{"encoder_arch": "vit", "model": "contrastive image-text model", "dataset": "views of escape-time and Newton fractals", "train_examples": 36250, "image_size": 24, "crop_scale_min": 1, "horizontal_flip": true, "color_jitter": 0.2, "tokenizer": "word", "vocab_size": 29, "loss": "softmax", "embed_dim": 128, "encoder_norm": "rmsnorm", "encoder_norm_position": "pre", "encoder_activation": "gelu", "encoder_mlp_ratio": 4, "encoder_head_dim": 16, "encoder_fused_qkv": false, "encoder_bias": "all", "encoder_qk_norm": true, "encoder_parallel_block": true, "encoder_inner_norm": false, "encoder_drop_path": 0.1, "encoder_patch_size": [4, 4], "encoder_conv_stem": false, "encoder_layers": 8, "encoder_width": 128, "encoder_positions": "sincos", "encoder_pooling": "attention", "text_encoder_causal": false, "text_encoder_width": 128, "text_encoder_layers": 6, "text_encoder_norm": "layernorm", "text_encoder_norm_position": "pre", "text_encoder_activation": "swiglu", "text_encoder_mlp_ratio": 3, "text_encoder_head_dim": 64, "text_encoder_fused_qkv": true, "text_encoder_bias": "all", "text_encoder_qk_norm": false, "text_encoder_parallel_block": false, "text_encoder_inner_norm": false, "text_encoder_drop_path": 0.15, "text_encoder_positions": "learned", "init": "kaiming_normal", "residual_init": "none", "optimizer": "normuon", "muon_scale": "original", "lr": 0.0099, "momentum": 0.95, "nesterov": false, "orthogonalizer": "newton_schulz_5", "adamw_lr_other_params": 0.0028, "grad_clip": 0.5, "ema_decay": 0.99, "steps": 11600, "batch_size": 128, "epochs": 41.0, "lr_schedule": "cosine", "final_lr_fraction": 0.05, "warmup_steps": 1160, "weight_decay": 0.04, "adamw_weight_decay_other_params": 0.01}
Rows from block 3 of the image encoder of a small contrastive image-text model, named by matrix and row number. Rows with one number belong to one neuron. Each number is 128 + 32 x the weight over its row's rms, rounded and kept within 0 to 255. All counts start at 0. Numbers have three digits each.
After each neuron's rows are labels from the 100 images, of 14976, where the neuron reaches its highest value: "responds to" is what is common among them. Only what is clearly more common there than usual is listed. The data: views of escape-time and Newton fractals.
# fc1: MLP up (encoder.blocks.3.mlp.fc1.weight, 512x128), inputs 0-127
# fc2: MLP down (encoder.blocks.3.mlp.fc2.weight, 128x512, transposed), outputs 0-127

fc1.65:184094094122170091074163099138107205105125146130118141173153131139121152153149121197116152143167111134133150113199160086125143169190174112180139126118128128098100143084127135135075099118105153136090171156083098166128129150067160089114105093148102166068187137120127182161154096119129102109144127114103122092202140214194083146173097118129089155117115094159121149130129178108162148113117
fc2.65:128088108111069136120089197171126076137114132096118080139146107181133090052075152142082080100126081118158103168109090060152126090120091170101131157112079122159137179064128084154098134108163123160105183128115073131166081124105090103136137129114140117144073071115075060145096123070031131134152095139149135151092134119137113135117137137150140152142114104096107107135126165130078137147133
responds to: tricorn; dark

fc1.148:074163176151112090091118082161130087084193110167076140132141124089117169097061117109088102107146096202118115101141143139103156124203138108154130108075119141162100111129141106130106104096139125106123071136075093111147128164185122118125120140098132077116085087100093173112216104155126128135084089126083160100147107131086144076121070149090155150112134149177098163064112139120153119135189
fc2.148:115162108156162137105128102099143127154180177109183114149142176143145125120140090150155144094154082103139166167130099099138098170044097117170129111124120141108183157164152139177152102166156141175105075085123158137076086139121100114112113064118073103177114144181113177133124111125100189153149119106171147156124089175175121154163142080120145198195161121149166160110195125157116117076091
responds to: grey; Newton basins of three roots

fc1.359:096122106140085087105101189118108097099163149140130102149106082111143159090132103094137159083085161115091136080138109146132155102186172125107127111147220151128072164186082148167101127118137142140146073165101184146105135162111102186130153083085118110120149100090076116085179144109140156143085134137114073076135076117067092116189083122108095115103129071168105172111135174151135146161142
fc2.359:193099182136175146085106085122182137148174159142153146126114117153154101144119122127149102110116098111042163185100107092109103101096097140134198146134113104130102100156164139101120134077118135118091127154112140174142009129096165111088186098148099116086144126148102134097158119113100150132135137092124164126202135135119157208131113148081150091095184159076127087139177146107121131161168
responds to: grey

fc1.82:117148109088137160119113085047112100118084129152194099129150186143112170107115175092062077116127134146092104111167088091128148084107066192146169152111142158157140103115145122142107156165111138159112171109175103089151084088106082174162174147111124116073155125109125108086113137120116124131122100111156162097156098139077158113179101111081095120168088115136178182119182121179159059154159
fc2.82:080152139161127102115147156103133115125195116173084103114162152197138157131120076105139151144176094172093136099128161097143107110143162134148124159128136146097144161124099129094135160186083083110136130167101103120168138151154044160142159180181112192092185173123172123178103091130163144143119115154105106119096076151125068135103155131060162208107073148148178151130120132072153098158113
responds to: dark

fc1.81:113116098104126104183125141152101152083098117116131113086156096083110139103135157109134145165090091096150135110112106133086068089198049131156165139101155114106123110154150127067151091128052132114152104117128152147174109150116148077113143164163151113169170043090151151135150224132193131147081106136159109131160138145123059174163120142125116069158124174135167133052116096139117138139151
fc2.81:141145135128138141159099132139071099193187105173099123105100135143095085086146188147111179145089107110107145164138135121113154190137161126091139142112094106131082112162136146054208100050141134161065150172130139125094120176121158120138150126133192115125027127104109143100137083080164141127123156120155135106109160132076130153109086111089130077138077151167190137138116143159110140184111
responds to: pastel; Julia set

fc1.13:153099082145123182140141158165089107123062117130131133112153115095167103147120148125098102119166137159136075153109165104095148087104145127167101149112195096119072206130179149105135134113122069143135147147080123147083083146093106078112148091118121174124108145045099139045136067122155082133143135118193172176096159129169179140117138152076118085144176104128068128163151145179123141128126
fc2.13:104115152103134114116174104129149110127175172123123129148091147095118126148029113071167183088129170127084146186165113130098127105108126170083121073209152134173128086124133179141133101143113139108113123102172068102140149110139137134127103126149082162121152093158083116134090113128153154153092073195115085134102166134160201129071152106166174146183089174078163138143073091134150133132146
responds to: grey

fc1.362:107104101170106215179160111128164150165157166063080115138088186126088102133151156153084165138133101189102095107153092126137139159119164078181096101092126129108074145122138074194129088075143135131146137114158127116119138131142092128121131163133134046169153134148086181150101084143101089083073152085136117112089174139080165111127151113116112103128112084127091114133141116121192135125200
fc2.362:100217138079123133141174117096123099147108148124151177161080101156120137113150129134155164143125103110090092071115096137152071137161181100074099166150110113093141150158162135093092098103141133079048169106150128148155161078180154097115135171126142184140064113119112104193097075129157163109146115142200137162167093148125115138099092114099084171123128110084153129096071140181130122092163
responds to: pastel; Newton basins of five roots

fc1.134:122138166113132091150096160126174113110155146110199071160183088125195111158167103129124135166133039138119122166126190105115149127126061181141154099177101162098119112114142095113083156111174097174120172151082145176113173162095084150165102140128131146119152097060126140142146054152201086150091146139126125161116119138137089081125150095116114152118155096139140119090144093147119104076188
fc2.134:157115131171150119123186090158109149090113137189109164146145155099165149144111142160177056150125118177145150112133075142062132196102182100135123111139163074200095151153121146139110101118205139119146124069120131091090133096144087128054127138105098148160137097132144143157125143155127117135153143152113098231074121063166090123099112081121117141189090099124123128162154149120138113180117
responds to: grey

fc1.407:162162110160176105171134161185132102130165121126091085085151198125066101132156158154083215128132090154092146141162135147124159102117104122151202080128137102112093131161122089122150193140100178135097141198128111097132128122089117134105196131168124182119110085113143120198144121146148104142178155151126069161135127128123127065175124103066097121191141112167111128108141149180119158160119
fc2.407:126122151193134144251140126114142191153103143180153153101114097089217128140153109165103134181158116107178120103125181123129162063061091186098109161146160135207092132151150077161145159129175099112157122139114129153119145140149175123107083072132131130138083114141132116108098073134132192145168114102172149152161096140122114129118060099133135145131135133127139136094111094121124093100152
responds to: vivid

fc1.241:229117122140044104135105082131094186173135138119098122105113111111147119118096117089091138096139130164114101158122180152145132169143098168118161113157164050087101108119156066154133150137169100130142163138171136101119124174149085147155143136200144117117083060146130130121113130135154076159122089158181103135183096137098179149168108115047145128103168134139142203143162181142122104126130
fc2.241:105105153196197093156143158153115097151108161089137152146142097140138120158102141205141098132188097116151125142079069136067102114188107096150124030142206147172160121169151144092088106122199120094124187129123110141154110161135111161147104102147075129097134094126099120133119135073169117128108127154155193176150122128140195092162147159138143121167130136133126122124075130162107133181150
responds to: grey

fc1.275:127152099144142151180101149178105165110153161122060130098129063095173134109111064128103095155156135173128181100186155146160124127145116124128098146161133053135140198140163104135171133114140134108112112091146154191143173149143037144179136110124106109186183173104141154123145150129085113101083127160151184142080096126127147153143150140147223166128136122090130104151174148145150109149179
fc2.275:124106099166111113111090112173133078093177105132107151136123076127125137150127180129053116120107130199138123137161114181163159094120089104088152073118111130113127144121148105128193104089126068133161103164123108142123147137128158123042126191136068108045116106119071081149139147096108145160118179087129130123165095071122119087154109158174113120108117035115150165167115176144080129146126
responds to: pastel; Newton basins of five roots

fc1.175:083093167148174096098124177146142094092130132095095159166096117100151089139091094165158158135090080121141112164131151142148125128111134136088202138164116072146170084077135160103157170140142096107108106095098085119109132128125134161120115139120123099070139136109123085162159138101108141124058086122173103068188111120135062069084131116096115172146133048206139051132130089118167108092134
fc2.175:073104067138131083126162074178101120108084156147127082105116120122113167074160089178142121128159089136165137147142033095155048136136115136190135167173104115119119068118121105104071146080161131147190131127131183138155050089124101079147125138119116071121160185144085117073092108142105112156190127108112131166093129078153148110108077128137132097124125172133125140108126141126150093104141
responds to: tricorn

fc1.73:122148100094074100172131141109127104157180053079061088162101124141153065115111124116118178132125111161132166157178095133152144138135128127146148042156106151126096167165137146117164181176160133125138061133169176104132119109079076125127180133118108142142110152162138194147184117147161199124206125139144131124139096145141099140157166133112099187062102137123107099172092115106131150106084
fc2.73:150123084099139145101086120102152151105056149079164125055152112134096132132129136127139031144083187171108146112148106073152157102074096126086174075131156136106108186140139095139139102123065179094154077102100135093137098143152092136156145086113151108107111143084112138112176144163156123146147129114114135102137124137075174073110124132188193117128136190127086158094116188126108062130119
responds to: dark

fc1.183:111138064079089163110097048133151107149096130128124134113097144130131143160102139087108053042066179135106152162153129113154192138103134076158182168132133143096167180133105169098097111172159100114216135138151174131091101130155095136109143111150153121136117128131150175113159084080101132116151080120181134100125107135124112073103103118180091122149108123137155120075132104098181136174186
fc2.183:156108175139111133100150160094169141157052107096119122083191125131105064120156077185107115163123143121122070095107093157144104125167100165113136179186109098165097139168099130099113135099136118102153086160120164180130092099118152100090079085076115165165142122116148135129133084124169144112122126108081148105172154156063126206117124164110107109054176106083175160167142098189150130124135
responds to: vivid; Newton basins of three roots

fc1.178:113126135134085149143140119110114170142103138103088179122140090130094111147095155101081117097108096135128117111118133091126091110155046200149102093131155168020113140164135106124147097099127104137145138103192098142165085104165197133162181162079119096125106175087141106048170142106144096100146114088114105146073145071116069137110165063124158120108112171158131132117159089117124168096085
fc2.178:098131115113181110148130191139105067124163143134151154135120150116185181125141122130164079112144114114109194083107133169140203159122171084124177103095104103172219108135165158070090111174070105131069122174173176167107106098138089156135147120128130089069146159154176097108129117084152113095114115170081158112158122168162147130094096154205148129117140111173102136103140148140137119107127
responds to: tricorn

fc1.500:138125120110113121175067162128183161137038106152167174163103159176112131120127123080144144130093134115128107154101092150122146067172155153127103093158141140171118158117141121123118152158136127109096142083119234130047111103138119124126160109169079109104127156175132091165190141152104103043101092098122159133137099080159178165077122069141078152138093109127105093100124078113094126135112
fc2.500:142114119057178116151129136134132168138129165086093138106159072137171131156080055114135109099166122120139075121145124091162116088166181038133126177116060155086119125151129101103130115132111183111163103134109060150125086133114151160108107120131168100163114139153107050105130117163126118194159110121137136179091079129109158085130085209140194143106138136135147126127140143186176162134095
responds to: dark

fc1.454:145174229039087103161098131172133098117134121172099111125136137091106096066143101148203137106119210146121151113214127156092081124137078163157142142122143127101167087111120109124143150158116116088170131129137091153087124159136116191165191162108109130069165175189154111152114136151155143187150122141146135158122177110180086097155110131095117107127125101156141147144112130143115127136091
fc2.454:165101148174095152175085128128120178114125120107090156124100151129148105121161158089119119123165111089123102168097077104088110141151155141092112122117120097103097172104197139123084124142134178136118144081096205185123125179146145053187129112079095151151083131183164172120143085101145157127094115137143133165118151099115112092096123075114179154157167204163048105128079114124133067134162
responds to: vivid; Julia set

fc1.300:133123110120141085165137064147112148103117167119096144143101156171097161154180132107132157121115119063110132129171117164132174166118046172130160186180170140096084105080154180136159073111138086124130122098086143108079126096162142057119078108139133119125162132145106167122095118160150104111137144126109098121116140179199078116088113164098082113169117106063130103141073109057086147153180
fc2.300:108138108076133148122154081127153146130098116191120074077090111079148111157097124143188086062132132076182124122163103120158141140119107130163143117086105175107131165119135160181186158098118173147161163187126147146131061128188147175149128178191150159157171187135111057177135161110131169112147145144214182109116180113138102125113147150098127084119136127142128133101136130172112116138093
responds to: vivid; pastel

fc1.364:129125133151120180142118117184091097103171118120055121144104032111113171143151127171137142150125156164139092131129105202162126114155089119111153143125174082156131162097160133111137120132139087062088157112157102168131180131186215150136133156105144135078164181081182067097124136120101069127107135138072145164136142132129085147157148115175156126171071127146144106092199126147105114147142
fc2.364:148095069117102103095098109121091126069157088134071122128131109063147130152160198117111169126115096175133126100088126082143169171156129112077150134190149147102115155161131132103118171166095182119170118178075150102091118132156087145081122154127152138039124131153115126105215175120144173121149097076101126154106081097095129123152106131153150117142124151095085143172092194162114140187120
responds to: pastel